config.yaml
spec_augment: true
norm: "layernorm"
mlp_ratio: 3
head_dim: 32
subsampling: 2
Rows from block 13 of a small sound classifier, named by matrix and row number. Rows with one number belong to one neuron. Each number is 128 + 24 x the weight over its row's rms, rounded and kept within 0 to 255. All counts start at 0. Numbers have three digits each. After the name is the row's rms in percent of the matrix's.
After each neuron's rows are labels from the 100 clips, of 14976, where the neuron reaches its highest value: "strongest on" is what is common among them; "loudest band" is the band of the loudest frequency at the time of the peak. Only what is clearly more common there than usual is listed. The data: synthetic speech, music and everyday sounds put through simulated rooms and audio effects. In brackets: how many of the 100.
# fc1: first MLP up (model.blocks.13.ff1.fc1.weight, 576x192), inputs 96-191
# fc2: first MLP down (model.blocks.13.ff1.fc2.weight, 192x576, transposed), outputs 96-191

fc1.132 103:138123112095134129107085092159112136110134099130105138116104147137130153104135148152092120157153117098117082148119124135143122091156099148128133154135150111157109151111092150125151125151124180074090157121151136103133126141111114100145120089070112159151090178139080136104113096120126151136
fc2.132 121:099131141066109150141129120137116127119167113130093150171121116132121114113113103106109091131135139146141128175119133117113127077107098155148118117138117146144080145112059107078116120150140143157143098121137125146067130150137180134126113117160160119124143214132107152151122113130116155105
strongest on: echo (31)
loudest band: 500 to 1000 Hz (38)

fc1.220 087:125153135155110115159146159103102132090090093097142180094137138122139182129134104140135122139112143127129141153154105121121154100118159154124134075112134082144109114079157131122153114107147157138095184139163112119144097095114134151112141082131131150119131105169143120106134142138120147169
fc2.220 075:207134092180125096147133122131122122147150142139136102088132144126117108144147228123125131118128103136147121138123160131135132143154162145125129180132126085109126107145155104143115108115118103119125096126109133126123135086127103121163121106131139139122118047110140144129128128116112137112
strongest on: speech (88)
loudest band: 2000 to 4000 Hz (68)

fc1.413 090:122147126145122150158134142154151097103131120113171126119167162089141153166101161175117124164134127131153135139147138142113137138164129145096144167108162120136153174129177109107158105136126114144108134148096091160088128106137157144101151099139112159128127153143109169102099137102142126131
fc2.413 091:228116114144145123128137118150149142085096113157137124068130131131142157104103115122142139146149110142159159128133112069131151123133113101146123141102124144129167134094061143146090100154140149134121080140156107116194152129131110118148125126145060154085129206089146113122123133144112119137
strongest on: speech (57); dry (47)
loudest band: 4000 to 8000 Hz (54)

fc1.505 095:132137152113130150155124143150115129105152121142116128105132169105132107103104076176087120119150141100108064121144099160110155129127167176126103121160153146138115189099138137104120087122165100117112113114155099131127138122135139110122132097112163135132105170164120153114098104173173155112
fc2.505 089:128137074071119161113127125138132145107164125112119134160126124104119106105119193118133112148130118131155115119108131111129121094141101115111117105144136143116114106132029123133130138141135117162151144135141111136105123130114172117143118124129135148106122160137151178118085114140049142105
strongest on: drums (92)
loudest band: 4000 to 8000 Hz (37)

fc1.238 132:126121170115142166154077119108129124112121086125150138109168155101094144111124049109108118167132145087121106138142136137111131090104117137121079166145135128133119173138166131138098076127133122082123124137168140121104135110112154156130154112141122136147147138143105107087116094146185145124
fc2.238 150:090116106075131187126118161107116122167146127141095109222103144113141117119138153122123096122132102127162111110116128116121132150178097129138111157156115118102107104133121120140122143117120146168126130115114126140107106125145126104118117127119158161159126141135087195140156134115085118123
strongest on: drums (98); wah (30)
loudest band: 1000 to 2000 Hz (31)

fc1.198 098:141165138115123137143084141162136149103123105096158130145170158144141160152147062110142137125094133079108104126151106082131135127117110155147098118167140122103118124151129131138134134139141106148141140147145105160095145134097138152123104082165130110141112176120109163085138168116109169105
fc2.198 101:093105115120114153135133133089137110144146116132109156105119141147151160154162218094129121115148114127095111092124154148114150110109112145143153116136144069109110098116100099109121100117109143083138088119112128134124140110142120128126147131102114101158133122165111076143132143115187151132
strongest on: drums (99); telephone band (35)
loudest band: 1000 to 2000 Hz (26)

fc1.208 100:151129103148099134156121082132133166170134094141090129115157105124089159172118121105126097172151120072165091144150143103124139158133090193136128114094140143123168123118141144116100150100117108090155111086153152121137133118160128117121152121138143143140134172170114147081129130154142141116
fc2.208 103:085113135093137124130125120148161095107142154129135128072101133142118119133129134125138152115163151107104130077148113148128122075107105118121130131121120129074113122116136129184147128143127121094126074122146140145147140208121113128132135136103068119136134089137148025137130129126147119141
strongest on: everyday sound (87)
loudest band: 1000 to 2000 Hz (65)

fc1.46 087:153104145110162150157104159110146140130103074131153110115143144131107177128104133158128155152141175141110119146111157098098158148114111137121118109152138108133126142081112118090100142113143111108160141109131086129070102068137116099127145077094166190116086150108112136097128147115166149129
fc2.46 051:226128157117140105150139139124101150112119154147109077118142113116098089165153153145132113128140147115115148138114112115161122113101107145142147143133168137134110112150089131139103115158105126129115060129099109162127120125133145140143099135168083143172125123113172090137109098151212143112
strongest on: band (75); telephone band (40)
loudest band: 1000 to 2000 Hz (49)

fc1.274 116:116097122132154181159137089113095173124125089064100153139166162152090144134185087097111140113096163120101109112161141082111085120092160172117100131140163112155098137121143153111108120160152093117120159112152126137094137097128132141135142101135108131153139136154116068107124105150154093117
fc2.274 139:112125083090113150111123124126115125131137104137128135194110099138135136119131029110125132115142112136136131144111129093151125169151148122118114107108103151129133089138093115110152183128141164179163161107117141120125116101139154119116143115082135134130123165113114132102160129119053092138
strongest on: drums (97)
loudest band: 250 to 500 Hz (45)

fc1.532 103:142134110121107143133131127095111129127137147141136150122131123179126183111158090110160131115135106121096108125164138093121119120162125191111125117136113129168157179146150149102114135119146146079113131116113116117122130068098117136108116060139134156145098180131148110126126124104132126111
fc2.532 125:112133110112117160160143136125119110132095136104095148117119141120111137178098156108118111123106102142131107090133128133132144157101154171167131146115083140141153141116191123150129098146120122128118110128104122143141118094132102114132133115104088116102147068123095066136157123122101137114
strongest on: band (71)
loudest band: 1000 to 2000 Hz (31)

fc1.404 084:103131155127101119111143087098111112114109085122124142160141177156118140116094119168107158155128143142143087160148136132101098138097157159122119128179158098169127174127132135111094126153103132137137177095112097177110122137109127115119139097152098161112075147109156135090149169169126101156
fc2.404 042:081104129085128145095120100091130113098148104144116142113121111151127130142192179095103120139110160105109144080156158125090145148137118140131120121111117142090142082144127145129172163144168154128127161154169105079146152149127106154141156127114105095140110089120105068154131137129110123166
strongest on: drums (92)
loudest band: 4000 to 8000 Hz (33)

fc1.237 098:135167168110145150151109094107142140140089145129091168111175173090095123116088116168124124124141139128157107143105127152133086142131163142116102147150167118135118131077187107105154113138108143116113152128100093154097135114128156138110129108155117096168117116133152123093106107156178108110
fc2.237 122:156136092138134105133107119132165145114103123145147104109144136123117135107107177158107131157140108126129131106120132126118128132109122167104129185153134177143163144147092111145076143135144113099101077150135094102180145119125173139140118138180105144094119226070119147129081110141127143139
strongest on: drums (71)
loudest band: 4000 to 8000 Hz (43)

fc1.553 080:154160168101126094118140152143117139108121138141131159107111140156130126147153144130116139141142111143131108117124116141116102096128118170146141150185141104171106131074115161153138132131114126150126135104137110096127154138110149103081131096126125118167090154160142122135141139172106100170
fc2.553 043:165149085119132172138137129119135133127164127145133118115112114124148148145147177135108109099144104094113128122124133125092157169105139131129120167107129099115153067136057152105109088160107129092131153139112155137122125129121147097149123110153161142127135081090135154152143148129058129112
strongest on: telephone band (39)
loudest band: 2000 to 4000 Hz (37)

fc1.51 090:163122170132110146116109126168118117137154079120129140125142123117150146079137108144102173158162197148160154140154121136097170125090108155138128131118175123130103125093148147129149092160115111120114130109145148133131119095140147135089121072128142129173093154156123111122128089152179149131
fc2.51 084:118112069128095095113130130167150110138155105128118121190122125124128127112130091124120116128120121122099126107151127084157133135112134139183135148154164147122085079145117131112146144126130140132107137128116116103178139139112115136111155152059141131125133054127129118157129120108082129125
strongest on: band (83)
loudest band: 1000 to 2000 Hz (25)

fc1.337 113:164150093161103141156140141131131130129108153092161165097125140152139175158114116113135146126155149107124143160116141102121124094133134194120134127114142150125134118108120131143131121119125097108152176151101101130138148087114156130107132052079135127109140132131143131111122149120122091137
fc2.337 128:049128150116152227128152123146114134131111128108116107216132156107129132127154114120117132150108118123163112044118133123099130123148126138124121131135166133133125152119176144123091127124128136196163056116164115130123131142109139129153112136137110161134126141126101185123107130136160137122
strongest on: band (93)
loudest band: 500 to 1000 Hz (44)

fc1.6 098:137133161126161175112084118166102145131088143127131146101138120116114130135153094115111140128158135153146160121148135161093136140135110148152103109154162148148159168077100142172117110155091091100113101154142130146106155098103135106106131078108111150179127153151116149130122129102109117148
fc2.6 072:135133101075101135126127132157160108085121147129142123187121128104127133137125126131141134137132120112103126126170124177129127067120075114137165141113171155095105129123077131146110136078121089130101052139153119124131146134115116115137145145115151144164136106119146097115093109123107138120
strongest on: everyday sound (60); reverberation time: dry (45); reversed (38)
loudest band: 4000 to 8000 Hz (35); 2000 to 4000 Hz (35)

fc1.94 086:109099166154143102156126085146128141115081130165150111097177146125144146101117087131092113093130134149120161149138146091146162133110085167143108127150167157103122109133162096146095086150156120105157107126158153110087132135123151113135104116119130113130128180123152155165142123124116127163
fc2.94 067:109111102120123107108146138136142121117126109141115121081116145143142129116160149112117148122127157150112139077134136109127125106135105120128117143119097132069131080128137152087141165143111143165116128133126119104127112210116069160140162139135071121128143085119125201131137127135085128133
strongest on: telephone band (37)
loudest band: 1000 to 2000 Hz (33)

fc1.391 088:104134128110131109111133135133138123084160128143106137124163156130084167131146109152097139157180142144123107171135145136137146129111106163134107149098153156128157103144155126118095107141148119119158124142173078138073102125116125111157139104121110125153096129177120089138122125122141131163
fc2.391 068:063132127148095118143140134142116086108146131123113152130122124120134131118133137083129106134128128138122129171126115128131129150149152165155119116108147161112125111105119149110129159100132149116092141131130142151134153104129096138123118112083151138087138090121155104141165121106047123124
strongest on: drums (88)
loudest band: 1000 to 2000 Hz (28)

fc1.145 091:147124180124160124173089105143141113138119103141166119136123127164143150124114149118152166160180115120114117140116088098093117098115117181116143156122124096107098141083147114121119082141103094147136125152136118136093107069123113116149154083159106153138117150109103139082112163173159124121
fc2.145 068:081104080130111137114115139129137108125148118140120093146132104132101140121121170130129138114106145113095120079170103088113142154113125127155155122132171148132129095104116132167140108145120133136136138131147156098171165160100120119112161126077132124115142129143114145110132145128025112169
strongest on: band (87)
loudest band: 1000 to 2000 Hz (36); 500 to 1000 Hz (36)

fc1.543 093:143117154112147116104117111167147115123169103128139101144152140105138184138132122147112152136133117146140142107117140079120116147155109140121129164153160167108124166118173115080121148121121140146111149152139122105110165094140098116109140030089108186149093153159139116080134116150121092122
fc2.543 056:101111141133119149106144126127134121091127114119129137149122122133112107125104148166151135125158096153120129145123121108143123080132089135149133170139144144123151131142091111172071081153144149120127080106146123134112124153137103138141118107166096141144112159132153075128096116144172179122
strongest on: speech (87)
loudest band: 250 to 500 Hz (38)

fc1.426 108:163159144129149119117130140144138106108084155130131123150131136111138159116100078116151121150159121092105098149128085134092164121126120175106129126155098137106134132058161131109109144138112148142106129146112116125104159083102156124109126074149132156126100156143152127139132095091109138131
fc2.426 156:107094085165103103117148129146155132116150125146129141088133130135132160100137087092132147121147156110119118120132160124136133126114081076108157123142160133093101129125077130087133107144128108101128123125107166122153130199118101124142168134121126124082138139162151131147113146121179145123
strongest on: speech (97)
loudest band: 2000 to 4000 Hz (33)

fc1.357 090:117118110128142121119155104147161112114109091094127147140159184144148129141112075169156141146131171134109097146130088109141162144106093144099121155144109120134100130099146146124139133168159162127147170119162140129077164059109098141097162083109154130111127146152158112058122108107133140148
fc2.357 068:041097089170129099130137130105108146129154118111140126074124112116130106131111167099140140112150146104126118134129122147123132137133147132138156124128155076121104115124097130088116105122119141136172137122119124124151129115139092120151158136160127144074115085139109193132114133145196150134
strongest on: speech (93)
loudest band: 2000 to 4000 Hz (49)

fc1.529 096:119164159130172125145160123162155140100107148097102132128161159154130133120121101176124111155129154090091126124132118143094096146135115165136128097126173096134138127124166135121153124131114115132139111117118136160121118136088143143101166094119133173126140129164088136101118152103161067104
fc2.529 072:173139134147124141141160123136145105117090158090112112088112155132138116165105075113106135133121129130132107142099125134092137121080158195102115097131106126173188151129140121138125132120121123119141139138133101126162150111122118136112139116107065136127127111102106109100110124126095135134
strongest on: speech (74); reverberation time: 0.15 to 0.3 s (40)
loudest band: 2000 to 4000 Hz (52); 4000 to 8000 Hz (42)

fc1.109 088:104107131171123170165145108105127133162120165087125137123162163127155117114093105124151132159120114106147129080101136125120127134133163160105107114125150116138148159088136165119131129163107136159092123140156098136140122106111158151145153055109144143127082124143118159097103146098145135161
fc2.109 068:140140109139118175126134128140137119096141139112102127087106116137106130147116036117120117119121099135118118033138148099123124100089121153111132140109136134147119162119093129166102174118127143141116064123114124126192140120141161103115140119110114143094141164115107178102143120119065122125
strongest on: speech (97)
loudest band: 4000 to 8000 Hz (32); 2000 to 4000 Hz (30)